Weights of a small segmentation model.
Training: muon at rate 0.039, batches of 64.
Data: trained on drawn branching plants, 72500 training examples, 16.9 epochs.
Rows from block 6, named by matrix and row number. Rows with one number belong to one attention dimension. Each number is 500 + 40 x the weight over its row's rms, rounded and kept within 0 to 999. All counts start at 0. Numbers have three digits each. After the name is the row's rms in percent of the matrix's.
# q: attention query, key and value (stacked) (model.mid.1.attn.qkv.weight, 576x192, the q third), inputs 64-127
# k: attention query, key and value (stacked) (model.mid.1.attn.qkv.weight, 576x192, the k third), inputs 64-127
q.84 096:548539492524489528541456471548532488445507540493515430466448524514520541488501552468492489477562519454546548518486497519565430434533463486510527538564551571447544478480505501581438496481511444
k.84 098:575497540494478406536483521464499441488470450528465569432482524524462479576546470457526505480528503522434576484502524604417536531459517517458481487432548404534475431541591500510549453497491492
q.85 108:478453465493593468472543526462535488440499551512478471543486521513474500478486480454503525571455517529532462564513438496494447475511518425462459480543437537448441466481497491521462574514423459
k.85 097:448556418450492517520491492518569576567533527450539479488492520468412484518424526504512512505518495490437514457467516491565412456475547422530524550485480577524507531545490480534439527511527480
q.86 100:471437488529403488543474468521435536492497538504533480459466447472519537546528580512529506479483506554480523405467473550585443525533508526465529530451540461608440526454521509509522562501433527
k.86 099:463433566487545523526490491542436512507430415530493608492564484526546524554535542506460499562473553509522459530437552567523589502493450513528502516513489436527490511555491498545501517534441482
q.87 121:483480464511512459418495531496525511502534483471501538483445493531510415473466497510566514521524430479487486480423505478537470493526364514542444473523524470542510513550569511466613481477560499
k.87 106:500484556522507553498506432537479480535485481511567447517555460548583486491490516493479512490499495445523473498510493500455489493472475567520409463525444503485539448547532458548464571486480501
q.88 117:588488517503559509518571476449529503486524447501452465535433483476545499506541478524476509498523524442427519441458456492528527497423529475475533530476549516517490522535543563498501530490430490
k.88 115:503445559494443527490491487544474533547570479533461502486448502490500446515503489529491476487472393513536503519509573559503458521502530527528543494491512458489558473537459494489613479551495443
q.89 112:437526477518435428455470552573465514485477519520564446525502551541546552594502530542472473502518497491450528527461524436508502451524529548518470521428447526574459471433530510475510482486484418
k.89 107:552427488500526505461535412511497531435447559502502489469510496533512519480468465584485507541444570454518484531512493479520522443533422457565520498433490567505519534470500470494454463554465482
q.90 114:532470502549567513484460534555574468482570480510536509426452563529519535534540449466435509423562429508444484526525548545495517513534466529530468439478461494535384513466507522504524520415520544
k.90 127:561506479615466511548542510510584533505525564513513523506476500513488470482511484429508457517547454535476500506433510538452518563473487527559473467519537513489513497461449509529595490470435490
q.91 112:474533496533562505508458392499464448473464589576483481512481579491391520413439536483549484513520529511474484501491510543491571543583491546535484546461493393498469459543473494454479497525549485
k.91 101:467472490517528478532476471475581481461470450527445481547430482575520533528515480455434499511464514484459514538476469551518523477456487455488510483478522421477433526519500490462484514499557473
q.92 104:489567588469505494506471528505489581530423527484502471549494480516468528510524514533517479467453504523592440544497515498455569413545494499469417537483531516530560559540480416532561420522476480
k.92 097:466574550473596472488464545503422492517479538511503515504519558481481413484510527451484505498434528514553462524500443455506513447538496542499486495441474486491478531470511470580492472479511498
q.93 110:560485503492387546493534488538463545469487462428485556439490503479551483544525465428448518483607577509493507460538468490420477518409564595526492502549510515541551499479459480473473537522504515
k.93 100:562552494475457559518509527490510575521486514499474520515456541390431465576498512451520507455463488520503526457497509476510453512545555461461519519564515564486539488465476540573552484486513514
q.94 110:505554529450505559419474535452519480555551515560458550532502507546542536455443546594497504509449490513474504500505512456504459517556552443506445532488560574441533563505490463532435481500501458
k.94 102:467453595416531481479518423539513440480487403531481478477505579511537455474536579609518466543438502472481514531532486567494489491505489444472491449498439449537522522434517506536416539545548483
q.95 106:427509549475539485501471497579458479503545466499495473506524453495515476515502563581512482445418550508521514470474576547536504501469442534507442469560531442474487493443491518498551476543525480
k.95 104:435499502483537503520510445531485542542487484570562533498479460488516513426498539540523459502442459548484493531474565469579547492550473514582427540502492528508502493465541503523494462502433412
q.96 096:509424478511470579506448468464501510480483487611527558492517558472460554514465565488475501478542447535514541508433478510507536500483501463566536521536540514472549479514487508433492508533480591
k.96 096:489508509465442426493500481495453522489442548458510522572492444514498481509517512489493492449515449517538475437560498503444533500520579545521447548576460602504469450473486467538539459532441469
q.97 105:474554489497446492556525454439524540514555544562493506499522587454491553423446499554493523548510524484558490387449504451527463461512447499459500494497551519522539473529502466445465510517546532
k.97 098:486475572477477525575470470524529522513515498526516522496533536483416590508469515520414517456460491489565501457464571430527590506578543488506509504528478555468494496460548421543472510483472536
q.98 080:519545490539538480558524491574479515514490431456530488504432498493533459616554500488571532546472582493505554556476514459525520494549479466525454545473502474467491501465484524484447540540497494
k.98 084:498409494496513552468566430553481505427539523497478461495510428573504449533485479535485483412484464508443513551478453574523472545513467531475463486547534548548473432518487521481490539440519556
q.99 099:581575470480552486503579552495482455515447439467467507459500453484559511538505467448474539523484574562568473508455470431477554499503482520518480517479519450536520470503496523620527520491512488
k.99 101:434508434455526500581402468517410533490413503530470501514491523538463477459482468555492584506532495448485540418473444561524475436430522555431515487497473481484479474492481524477452475525523465
q.100 088:561479527486493463501510510554490500424510491499521462432484580542500507512505530496525488458483455487432487571479455568509523559534558579413536480475487471542504525431527462539511518535529458
k.100 088:518466472506466488505471489498476415498517467494559399546534498533525471452509575496565461510477536590525479500489526532472544517458498500603471480502557503380508517493509495450516579502501485
q.101 106:484484495499520498482477537558491550491469551439564529496427537583517581492502494512497479440498461509509547564547555556494502462494485489509385515563505467506487498493533443459459497494478551
k.101 104:566552572489417504489479526523500532516567530441523565488517532459559506569521532463519564505497513524516480509543508478454500524472462444522415506480496562433531466537459495555550475504476516
q.102 118:463533472528487508502534468482552500488519479564463524522566539462462448492554563484425463428577524488497512509542487508523451565491547486545541497426502591516497496489467527461517577508422559
k.102 113:490527536484451522533438522447543470458470547461522521539569555473485415479546542541447515461423499532498480477470470543550438443532396449528508467468482506536547489526475518456463501475500480
q.103 097:439495537528445496472515441508542538474496569518527468527510496489515415470543483493497478445447419488470469479530493522492475559459573511543518525516545515536479521487465538511492520395478560
k.103 094:526524484488524592498476509532498504506484463493521444478534477477478411510506449505500459537497506411525501511512487486496463430475458455575539532439593450470574522551474539504536488524463422
q.104 099:484492477510492511540464490532477474518496498442526465482477472566491498470509470534527502463530542481541441589576438507471528557451457562570435423501441452455445498499502527538563477542502427
k.104 100:491511431478508430536496488425490478449439446505478501439471531467570560489495473447492453536504504479493444528504530532546487523404514541482574482470514507454516491538622565497448534479529588
q.105 075:484512442505516501510551463459523535527512455428506510521549488513477500489562535483489531493451453484468476473567415507465460571468532525537474408448532515480517500542494466473485407467548485
k.105 080:488482513428524467487502492450518533509520493482460469545471576521551456469487554467408491559495500542488476548483471501544499516566509496506469534484435487550489509528514567449560488458483549
q.106 095:479455463457506470544515548497452445430539466430561542512531476456455530442476535512496467516479508435470435556511478441498579509465566428523511513422507538521408534576483508457513508481625518
k.106 088:594588517542499431479525600468500544500490523500504553489506422512528411469505450553545493522480491463534463475461503528516501564487501510513583436496526473548475537441544516496534481506551535
q.107 098:508516486527517580531545455516449427525548450513442510470496513510530542488491524515499455538493516520537571560489483501472542563509444556480517541497414435516517435493512508599484494447507413
k.107 099:424533464537613505439552527502434501470457501556561521503431490479484526490415564470475422532574477485511531451491563446511526462459541501487458449420481476506451503530469525490434510521470504
q.108 076:506470536552461464491512461465547520560493501524465521564510486526478535556504463516613502558549442504456478498468515501472409513565485514427446484572488517495535510394519485423455500519482501
k.108 083:533409480541577544473596534461533454494575498461525475547516527443464454549442510477478468502569467505521449544491518450588559506521535471446463538479461535482491459520484497514498462428423464
q.109 096:504523483480466457502493539594524493479393492515439574435498518450522458525540449417569457462415509422479503496519545510525527495572492485511473465479544484508542514445520510482489502528486518
k.109 100:498408518584482549521474470520555430560529500521408542431455482497413530509504519486449515524448475547537485450538487569521507465574489458466515504493473496556517532440467473572450475449513518
q.110 093:435488538522518438506481563514449443496500535502501502481481593468518548503443521611527557554544531503559526463572462472495481447468464457481472550523480431542526415555514520571483451549490434
k.110 095:537474429431455455502538495521513558453459494435582464504448452499517566512471481508444458516512544466476547523516521447516452583454477540532575471536558473518518511554435523422516481564555500
q.111 095:498507481498552602495513460485566455478489583496442494534521437595567518547511442569503512491544488484471450472518491496553429492469522483459572461478470475474570514490536533444571565464467512
k.111 092:432491474510507540513530502462489481559462475454474487520488547437494501522431489550518469565515503474533443483455531544548494523474555519490457500462412546509497543496502394565550475515519522
q.112 071:523468518505478510542561480480517445523499440472415461464537390432554534500506474451493516460480564463475578465493562527541462539542507493527522559477516523456492519508454504582516511448492473
k.112 075:452531459560547496506493524562470478547491513489507498491528468444464462485494466530509449518511515527467526519523461462525540483485524525489524479573508440496486429473555521446500484543534451
q.113 109:509552487497555512427518524476507509551503466521535468491502471441455421482554461521556567440509493536500479526442610541530487419549515509550515528539485567464502520514462500524478511534454496
k.113 105:529406577482490471500478450518506443504481497511436463441456561534542551489592438500545390500525501534484531511519449499535524489508444521503514478571501515501494544456544491455530516482458532
q.114 081:470527497460424440506509498537549493587540499457478532518464442472459431449544465480518485462510469489551511444479451471509583484494586532527517466476454537480498535558477501498464552434570505
k.114 088:489563541448534466453447554500467516571462519537506501504476557505492541488480460473490547540526524466455428540520565468490527467528545472529511457539527424443493501459491485429469535547454476
q.115 100:466488509492513462456475476521464575500543540550489443482560556572474494572478558485430468606441466490444421511533519451460488547509501475455465551506509470512505444443570589479521475509466471
k.115 101:475416401415543468556528566550470493566515485544537482535559387499487467544531510431486486496491484553453492435486506462515510545478486578458547551450526482534435465496478499588457489451428487
q.116 097:505468532527503443480455484463560482498521483465452485454505481450421476566469489460488518575534557515442448554484478480525526453571431507449465544511540530473542517522468435489570472478516535
k.116 093:558518484573487517422527475423532604396436534466474531505474525544488473479563533542564556512465509504503496511524491534512442483500505496463469592503535498553450480584437402483535565479502531
q.117 108:488509455503473526550481522554410504514516497389555527500480442459537477411446606504511510568503533518556476433467369499486493527436576463463510466530544503545524536522570514488475483514559535
k.117 100:531575477413460568550465462507485493469446445520492416531451441511543567505475538476530474440554498490512520539429512451449526528477537582490521520518536539540478504529530492475532481528540464
q.118 106:566498514481483411476455493538552507485509401496476523533519488491470551528446482443469477474455544560574542501487557518497483423495488472453514511556525472431521519499502389443506505470448592
k.118 105:533549558497518546399528446530516492521552545496501570464513539496539455514469468459493530442486468497532474509582462525512477490543513485497473470492422485495557495440507430488462510544487505
q.119 092:468488570498531505460465514499454501510465521490474581536423485447403481471531437532477514528495481489515516434533505496478538467561485547525521443457445543478435510508478469481530462583535448
k.119 096:502559546562504453500499522439535515422548530517466506529519488486507441480508502535477619454485489536570576505571492467491539464524506527436527536461406501459551490501478535477487498495472558
q.120 073:501507559448487507492395548448441439483520425478507466498530545421519504507521473414467453488533517545517516436509529521527508523497558540562544501486538419525503519475399455521598476471487513
k.120 082:440479482458543562482414438574515539557504421526520541479544522543509530419479468497488530533490495538464500482524541539433474467481489465447497546463512508446490497549554650424550499502497482
q.121 097:543451445536497544480474509386571468420505541513482466556528523544557564463444509501473522489444488456484496516506563567528468543524504576507488504481451474495522531507563463448526488521497511
k.121 104:480489515499511425527545558530531533522542544471532520477566503490503555508555510475494516539477580489502480465484489468418472530576479485518475540495470436518450474496494536517528511474550435
q.122 102:495476516467447523464529496518472516426500559489475462496434471564571518520475563514434517499528500438494487464540504498505456431471459492454495524485455587541560430490505542549491441450456414
k.122 102:480463587548502510561510532497537533527503547548520540510434459523487583568494546543562483489441480484520534539467443474447525534410487463524468432511558523512503519474484536526539547493505528
q.123 083:443510580475496518489427551510466508550414504459541457462524489483512493492475476535505455493521482519514503437477518520488578485488485424460435462515493523542437544503443428457505471537467393
k.123 084:530510476541489528459571490482507481452496479538432509517519526539508536492473461528569561543538482455500508584540467498473407497492511411547530516502544562460573550539463519519514426549467440
q.124 095:502513539477558571490472521505514516510533591547516475533510477480526462514472494508499526519517422575464498431501463488427515533451496494416547438463519478527469525480502500586442557577548512
k.124 094:474551490458455523512497475469522460502467441509482425519443524531480521512470549476524524530510526442457499577518469525497484567464509521498420478493431521635493584429532487542537530498542487
q.125 096:496486477522568526480541489480494501506515521569516481541501486606423479480491467460516473417489437464413537525527490521530480482466433491520533544547477454503442481508506565543534503517498545
k.125 096:482546496540544437491491530516525525491621476514524526495533438456487514499527488501561528477430510497461557448479473456503480462586498457553519465528553482449480501534478444502477481453554520
q.126 098:573572505485517489502486484454456539552538490546520470511451516572517470480519517542556450523503532495527518535430482472454454433489506483543566522553537567464444454505460522459442487438509476
k.126 097:513434476573478524501547482513426414541531466466435520441464456516515524466522484477495443460531530466461554510447594468452474479468467503531504527585506477502531511488547465525449492566508489
q.127 085:525406480478481466554543528487520542510432499543603547520502463486562503542558444493485557521506532553464525537463607510498504525507439498501490503524480464484452545526548572520453478488486492
k.127 083:521549505505460486435472504475522481544551511549561435455548581505496441489549456501489501438572483547447512506448524579466576502549459521448539484447540416498480504492469506514484480512582490
q.128 097:585567436483479511441498457515513515466545484435472547475519501517542511576490510446493453464447479513474484409494482470528498550498476508486536515651542464464531530497552546458528541490520519
k.128 106:442503496451543465543503484442601441493460461535576521468474495497412513492493466478530509527523449452540467539466431516536487513545515507508551499480462506496464462501503489539509555547579462
q.129 115:483550513577547458491507491496476549547501519550615484469475509526462440472471495499442538545434560518490453504444538477499554467461555503566450414441486439542455514437476476532508442496485524
k.129 100:636507466524515412475492499372401506517504542490454515533517464423499571523425499494503501476476449555513475495503553493520540494477543514445573570472543483462502519473569531494483420523503463
q.130 098:563438528569481449490448524530528515434543515520471490431511488582506496479467469512478477504515494491477460543503497508510452467511435468503535542500484454512559536527496551515482462520497539
k.130 102:503464460507481447499579427555488544508521581527542558514482525531544518488444513498467534520529549488498469590573446531528515573516509529510466491448485488490544535527527530524536507566488466
q.131 085:532489546494453410507476562514514428405474531545528511500498551574457490531468493468480554466599496501484492488471492469444468512504480503558477570519475539462537483499507532447452510573481469
k.131 092:497513454498497558563538495519468495561545564452445508475536553581522468505586476471531448477539504538519539450519397471384480487438532431483564528472536539560445398490522432486463507518511518
q.132 094:597469490509492453600507527529467482460464493473504473452517456486514562476470564512482565532512568482494484513472449454505570465495477540409457569447496566539570502528478551465451527451548518
k.132 100:486478510433493525490432493489497533428488537499483473514451485493519465490481430502466492456550475488480535559501493493478567556457531522543459555529440478573501496455502538507545498519468492
q.133 104:502548473517523480512463426518467490478541549535505541522519540502495541535482521542466457447474461501470499546508578502514540573516470504472483527504500529441493499485519501489579455501477515
k.133 098:509453550578494455474553527518529561523465505485490491468490528472518538538553469476523488448456472455478493527524533455507490488550441549511516515481511468535532462473466517489444477449502511
q.134 092:504472432459466493505477548477446486442427497546531451546463440481482506530480500487549459523510548454453541465464508551543479583512441385480506505532491506542557502489522530544469517565563484
k.134 100:544497454493496473473492508486514509439512450465574509533470527515482443452438447433575478520544517511523436563430487461502508434552520489491470420600479569523491532549418419516452540482465528
q.135 101:480610541466542530449467495572422464533515491532494489483502509502558443501507537566502468454480538526517467458447495520517582433519455525616506517441575500446402452452527495502510482589470488
k.135 108:529451490565540553490500550566465523554489515455492499512552468503460479552484450476491544525413518465400541516566557549504534616423493523513468544438524468522479509441527563517496502421494517
q.136 104:542480478482434441543533500492478508471547468449499494514466511553481607468513524439530458402454455503424459456563457439483495568547467418399490516467536513566546461524486558535513559483519427
k.136 106:497537493469499536490410542544527459538471520465529561459443447557497459513513442514504521497595489483511545479534475504500524486475492530547523468488483442459502540496500569490475449442528534
q.137 089:432512502536518503537439488550528504525424501516544455432553525508491517542512454466516474433515533569497508493462446541439504507483594495537485458509424499449433480524541447507513485440506506
k.137 098:456465481530480438436463534451500452489488456543414488551490442543516493526563533560505468460593457495476422517501554553468500467487568466522494441463520529523553551499558528448423572499506491
q.138 093:446495442517523472528485521410531519537446430486458471438463429470556513587484527526464449512554421480531578486546525496474514428480466432491487545471487457509490521469528576508458567451452540
k.138 095:473524537446433535473464502586532453485568467469473520513519487551502506482450489511504494461418576527456439496517481498521438510522497534550540487506547546466526504505538438473565496526563503
q.139 094:511549535559459504539469508473529506502494487437395489487536514470557464484504526524519531522555455521481584502445457547505494500442569512449446463585509512497516467508466463447501562450522539
k.139 093:471531483487469516475559526532451509469515512508488455449506540491452485502463455590513465512531512535520558429464486498474457517467489498462501495523424492485534470502465492442534525510528476
q.140 084:528527441485483527517572499557483520573450524476469538525477452546533539436524423525528541505526481538460524517530534506449515439483603532427506489507487541480486466503497475465500478478461562
k.140 097:516494505450567553437522483428457384494506442536541468504447505426492531574536525555525440551497522471488527480478518504501536489493507479514490472467478494447573526512464549533507519532545529
q.141 105:461468556481475494518536523492537512437453488583463462518524480500482577490501492485512511485566508432508525449519561503454473556423508450533495455513449479507511499511476444502474522519481533
k.141 101:517527495469460536593543484523465492511549594468543560474463554491518524459548476481478470541426576576446486528559464483471488416514538512463412456493490442458560436545423472564460497534504464
q.142 091:423431469474459556541517481493475431490478553475499561445517540508494458514520446500534498496506544496495452490522521473596481442482519511588515518496474536424445533503420463487481512458519531
k.142 090:497519444446473466477523454524505493577502561552523443538570490481513537496492549507521479531532455508440502508503526435512462455512497523497526521540508496534446485501460472481602509601447510
q.143 100:538500437493533448557386595438456558501505484485450498556498551447593458515466480551465525448541532479512500511435466517532509488460549466528520420481495494464493462512490493512489557512491461
k.143 094:469507523438431518531467490520504473513467507432545485533534472481450561507462451519490479514512512522557505461540492495439470528481441435541547559486507493485568440513498508497538471392540523
q.144 073:528475497556520456467468489581477496500574548461502586528585540507456453557488473501488463445432499493522550538532565539531508470461468532484545453469531484499540468484450445502508432421495485
k.144 088:477482492484471480528485465420524513516492557513504439467526561519561565528468441512493485444448493442574511460484482496463531515460483520506538527471525499494559472546483520456513539479518446
q.145 103:410472473511421550457493490474566482463495596453559538518556520514455542469527488527493519579546508477488535481484507520467478547562512589523585493478496527559454557442494481501569529467537511
k.145 105:460496493501545479504519451476531450458525480585456528527582550462508497493506620438507498437497484502579528453511486480418497535542492470470498488608465529532432536489505452475451524458421457
q.146 079:516469512517482457476582537486478490489449546464469499467556497554522485521471467503503543571536514545539473491494466498559436523474473472446573490476504483413453483533379450598476528474542515
k.146 080:599474459478536482497436501464454500431532530468446544488581487519508441500538538475455541518545477501492496499490480475606535447490477485498497509530504531527468478415577524468482501572512483
q.147 099:506463488538548557506533455488585481463530467516517513477575537474493498518513506512524487544496471487530600594512499492473499447461541510527485539428511507515547530500531542520532510490449489
k.147 097:500517594503423420548545510473495499508485521477456464457573590452513488449503557542564563493607546513533556452502502508519510469529484467501498543494484523452455499505518497493462502484479532
q.148 102:449487520485526552529592510539466459506545540573479459550582535458473461447599525515500484510498454511465468500526516518497632485495507487504473442472467453471461516526528468483430478449506464
k.148 099:453520552503530534515514532472489576462455470572496543530492515519459546419511534522474520547482442451484459509479544493528513461519459507473435558510512423442521526520466534564498509455486495
q.149 097:430524495556534513495514478512510520539478462482489502507457453483433511447549530528500472515490537501561483569503447497540555474495523523476525465511507527530495541457465408524510457520551491
k.149 095:466506436486556531479545551496470513501505505533444444477489573514537520406493535514474416534495501421518470456563529472501453489476571525505496542563538527481546506477460556541447486533512452
q.150 098:468582565490469485459479420461452507532486527490572434489445522505468434509553471550529556545535512469577518465549514518509492518528468528470526543504468497474476441549517549525474460505508471
k.150 098:497491456433552486443488500531588531525529467441460467544510446547554444493543472496486484463510536481551536504430509479525447495418442420478490488477474430558450561459552476560545516547465550
q.151 100:448417574458530491431509564530533486549525491520550512424464536446490547503537531450540500478438507514531501467558475470471443520533513498552459509572543562574522524495527444394514481504480464
k.151 106:482510512556559549521424484545526457533461473526516592422463454508517445566516520511501506531515486527532575490496516518559470456486484511507438442478574568456448544480469514491458410493475510
q.152 074:557470517540514507475537428453461491522474513488521424558511480467528464516461521487443484491465499483489425505496507485515438547559437543474525471495497469518497454565501493553521467482490481
k.152 077:552532525595554434543534467514463598463556450470533520558533471489443466432496494507488490483501474512484514527509440526533516461538450485461503473556481453531494529469546464521548503539527487
q.153 099:490591533405498506526534496485493485553474511495528460500526477463520452510528526442551473525510480517520524515428417517441509474572481533503583473514529472497461583526562497484537493527477505
k.153 099:465395497546481548441553467500545517513467434523450526536552461493487506498527518489468548421443533468467465478470544445502433491546510472500515462462526555509471532492533459467512508466451517
q.154 096:549490515440502607533449485544468530507592449495488551626437526472425548467493426448497462503420548484524453532510492455486522488476492541459487537489533486500559533460505457500496518566551480
k.154 096:515527507506475525528461525461545531506378465488520423472455527460491447508479514467443481502508467452462510529446422501507556512543499527452533499528484530477456539488516486484582553489571476
q.155 086:456425434515558521533510460444526553583504406537480542489428491475562431504492484509450532475507499458443508509519540524538456511533515493493492468534526515519520481463418528546506475528548543
k.155 089:440503541485528479467438576486549520465475465434557458579462489456482564533550575520442527494486533566502453424513513472509468474540499520453466457512536481512500487583505496480518441489450506
q.156 102:576469548536511468537481453500556499476493464501424532513428467492494477475447476474475490583496463511468459464612518509540463499477569444459481502520550508463512507503500575443572480445462512
k.156 095:506510583502437589566487529518516464492526435465482502475486548503534509519515431557530535532438417535488530577525510532431456477526488489562512525497509444463505464510491501530500392503543455
q.157 095:527524452483553529449542556504499552518458480461466502406514418533525493477483542504482524479455464552534471518479519564441417482555481523544462561484508555515542478513535485527541471565464486
k.157 096:538505531574554528499488480498399497546507442534499466502457514467487462570531563463501566560565562502494509518462542506525525547503542562466467479473460541546508480483466580405502499550436561
q.158 088:502464512416485610441531479464513457490520476489453470579485494435478564448469609442500521537460488545487453474504517505532508547573469535475464542540496496498465523573555534531495503496454530
k.158 089:507573517567464498508495472533509554470511555590547491484435423537499466505502516448483492507403533466462472525435537566504529532505447512536481498480511566489494470503477462547529496466472509
q.159 103:491526516465477463420490537484532487527579510485559521576463512539476477524507453533550536475530486459552582548474507453502473475434446521546481502475429456556480463471523552478406529549499428
k.159 111:511495464509450425506543506553468504505563543509509502469492442507530545481414523488537529489440501584548463468510530569547566572482527479510549501495483471513481476562510434484455571461512545
q.160 140:495534495510453519481453540409554422449492520486463568490508555498504460500476478489447573535529512494485486487510453509494515538526549526381522491524499427472498519494479528497425538513592520
k.160 123:484488490540465472560455462503570451501435474571483516515460481559610473497506480478519567590459494470404493513475458545515508455450530471530449514494495490551505570469448501475533520423506539
q.161 111:488469562531603503547487465536517534612547515563506517491507550442527457563561422508528486442468488489427500525448503528553460463501572482554466505536464503496542504467579551461494500544535515
k.161 101:502544492436521499481455598586420482517542496456507506497481513494501544504410540457481490433521539493553495444520526519541445502516506517504582480512558464414515476483502493458473456580519474
q.162 104:486483522503465475520516462571537522518455493450601484551569574500471510573471471485485444426470455502496538510476472476479531515493446490593475530534530529420581542570477523487558482469483439
k.162 107:526484499526419459446595479525484533492538490525518496507440443495463448498530505480468452456477517491576476481513494485476592560525533565492466558489497525438525458499503548483471488554502547
q.163 101:476555488547485501522519469566482507479473434543512450485474477508463504441493574467507565430515441531516461430523490495443496463464460486451527506439515525501521504541583500499480501522530449
k.163 110:413473490453530471482462482510457528518427545511615539534524536565461408456496494523408442434481532461556442538479479487466456550535448512540509509537529466469496493522497582521492515543481510
q.164 105:505487505538443468516544535567449517452473448484545530487440536569508449404558539489494396551443435477494539415561544440540511512467510487469455503491530492534543474484481525518491526479506523
k.164 099:499521461488430448529530435496483524485565506457521484538590464465511405534516524525543497506513468471507529468550626451508532430444474413493500510520492503581491535487452482517572500463512504
q.165 094:462498521529558455528525522458491531465483501519515491455438462459460550486500541488452459400482548560512467499453535506512505474450501511512472510511436542532511491518427502523473485495377515
k.165 097:513527541441574467521499589537503477501503533429500529430523529489457433504451498469474560467481447548534466460445464548465501497459426447451465479508528526509537470527554456470552589549418491
q.166 116:564499487453501492437537522510451489524556513485525437500496481458553506527522560577553500525436594448560481494443461495543543478512463494587491459495484500518525529517578454506546485491525463
k.166 109:502494505465546520514534531468473518557536530516464522483513487487485537493460508575500461404506485570572510547545468513521516504479489543488477468559493503507454423499462495547487435485478495
q.167 103:535461484442519537507509487455516586507543452550555555493507512500462479526466509515514473501526529547488500553469515562519477507474494481462550471521549483534462545453511459482509471495365484
k.167 105:580526496542592455541455539501516521559541448476473413466495488496459596461506491540535483516481514488509554496534561451490462460564501504505516441440492478480514481450562465451487516503503493
q.168 101:525579452489507527488535475511447515550516473477491604579486491507553525442444557480453542526473531479584469470472508403542554475387526499473480477541558467506518504425508475495494525463488487
k.168 111:484542475429508512512526451440490472521456451535540521475467556466495473437489498504508533483427481545482482493523492497571414481488523549473523525460491504539465475492498505464466427494553474
q.169 090:469444506549553409474481516520395486490516490518578541486424521545455445571520472504463466521525538524476501533441550468515496534557525502460522552507449512511527485471466570538541542506439491
k.169 091:471544496574489467421566522452450472551562476389439549473484548470491498416507453438489519465447450497536572434464524497474547546473506508471474530514498520525548557542586515500529501499497522
q.170 093:516488605482503526529439522496407427524545515502499450485494452525501506478504477497557537532499520523530493482441556453501496490594607466505468512484574494418523545504475536418492416513520437
k.170 100:449493497451496512449519519502497514488433526434532543506552597491550505538423510501563434499443549550548533561554426484480541526530573451473513397531514508472546509530497424579474592505451586
q.171 100:498507489466570581547536440538530501573508539416453523514492458510523489535431435437474464468558502501457528523491492514474537494486506520504575484503480472500502450536446412502520526433577489
k.171 103:573458526596497484468492536454576477555546461542481510547465430481482515518452511521550478464539453442558451487463507484461500498429536547551484531512546460562468535525489482466461483485546439
q.172 080:515479573447428489470530479576515447499543497557529472472492548433599449495511482503531479484555497493436483520541503522557553490483483473473454449489444498452553515424545542555507440538448540
k.172 096:474511468533456534448529406494458477474497546503465458498420525478473567503557432540603487477543511496467458534463553470565474493498410511489493504505477523575518425465557494414567500458496463
q.173 106:546478536476518415517528521469542495485572474510457469477511494476522535553533559469583543443529519533534465521493512505446493509446512499470500492448458524582435488489516431548534498535467532
k.173 102:420610522533542552518451528448445505485515471509549381465536488497526481547511514504484447497566556482467596478534487553504527458530571498462458499442429490458492512507497503503447482493499543
q.174 104:529508456532493478401491491582550554536465459500464491455532462491479555489489487526525541569419495507504509451493385484437522517522471550504505541483464572552545549532496487518486544492491502
k.174 097:482493508570551438479498445539597473467485521483536522574526527430516519498535509474483529472524513480508546558523511561482482488541500445492581498486569481459477581470466547479464599544477522
q.175 097:496487481536418462533525499495462466447582457452510448509494451503461537488560539566506493534567608423553499452470530491410465452445483456474451508477585476554520487563495526527457511543520494
k.175 115:500531532442434556504472537504444525594464469541503471508418471480542506477506583553457399521458442436502537498540490441521533467541469460526524546450425556498434555534502567518472473488451534
q.176 096:519498503469450550476488464481459456535521519437505462492493505532457558558469470458486454419467525462546624526493536539485490515544431494490507542528478547446496517489438526502543534515493534
k.176 101:540453475459499512485466452553560497497490490495465457495553445500407565488565483554564469541482518509515511535454478493513437493531540499525521473536501515516464518506447535517514492472453511
q.177 106:543552469524537566549512492466513571409463518576439488555387475575529473509492470491525499532517393465477566489491521479450509563499507503546521527542490465481551489546455529623522511491544540
k.177 101:560501489602462509508477531489537540556455409496500477506497523498527419496531482469466412547510508457476436462503501565471470517470484541485559481564535466494494513462503571524488448536493534
q.178 094:516528462467512537471472419511493484526476508497440545518540409518528466526488454494552504502460507419465512516521449511532518426543478464556409497555474448493462517476472517553503385533495523
k.178 095:538409546479505625519557521522499451477551461543541543528557521542550491556528421500504527489503528472474511452525471494480504473512474506494489506493515542424545479512508479551497409491520450
q.179 101:476492509477449457484455585495492481506480526421458456481560457467558554498488514510489541525519494476536508515569532505610468473476475526600508513476549534560484481476504431512504486504473490
k.179 109:521540496497484477503546478483539561416509573523428378500517446395458520561503501453521508488504474571412476528486485481534484445525488490502543439430569450462471513512525527496471576499517504
q.180 109:419485535560452523490446454478483533489510539525492471537499444523492482466491533568472564544523531512511537575526407402612514536449501471559468500453554521425457478549549440442495501525430493
k.180 109:532571553527494480483491501483407489485472500536449486447546525425569520558452495457448561528499477522444475508576474451566535480585456534489490505512464507472484456549473495551539506483488564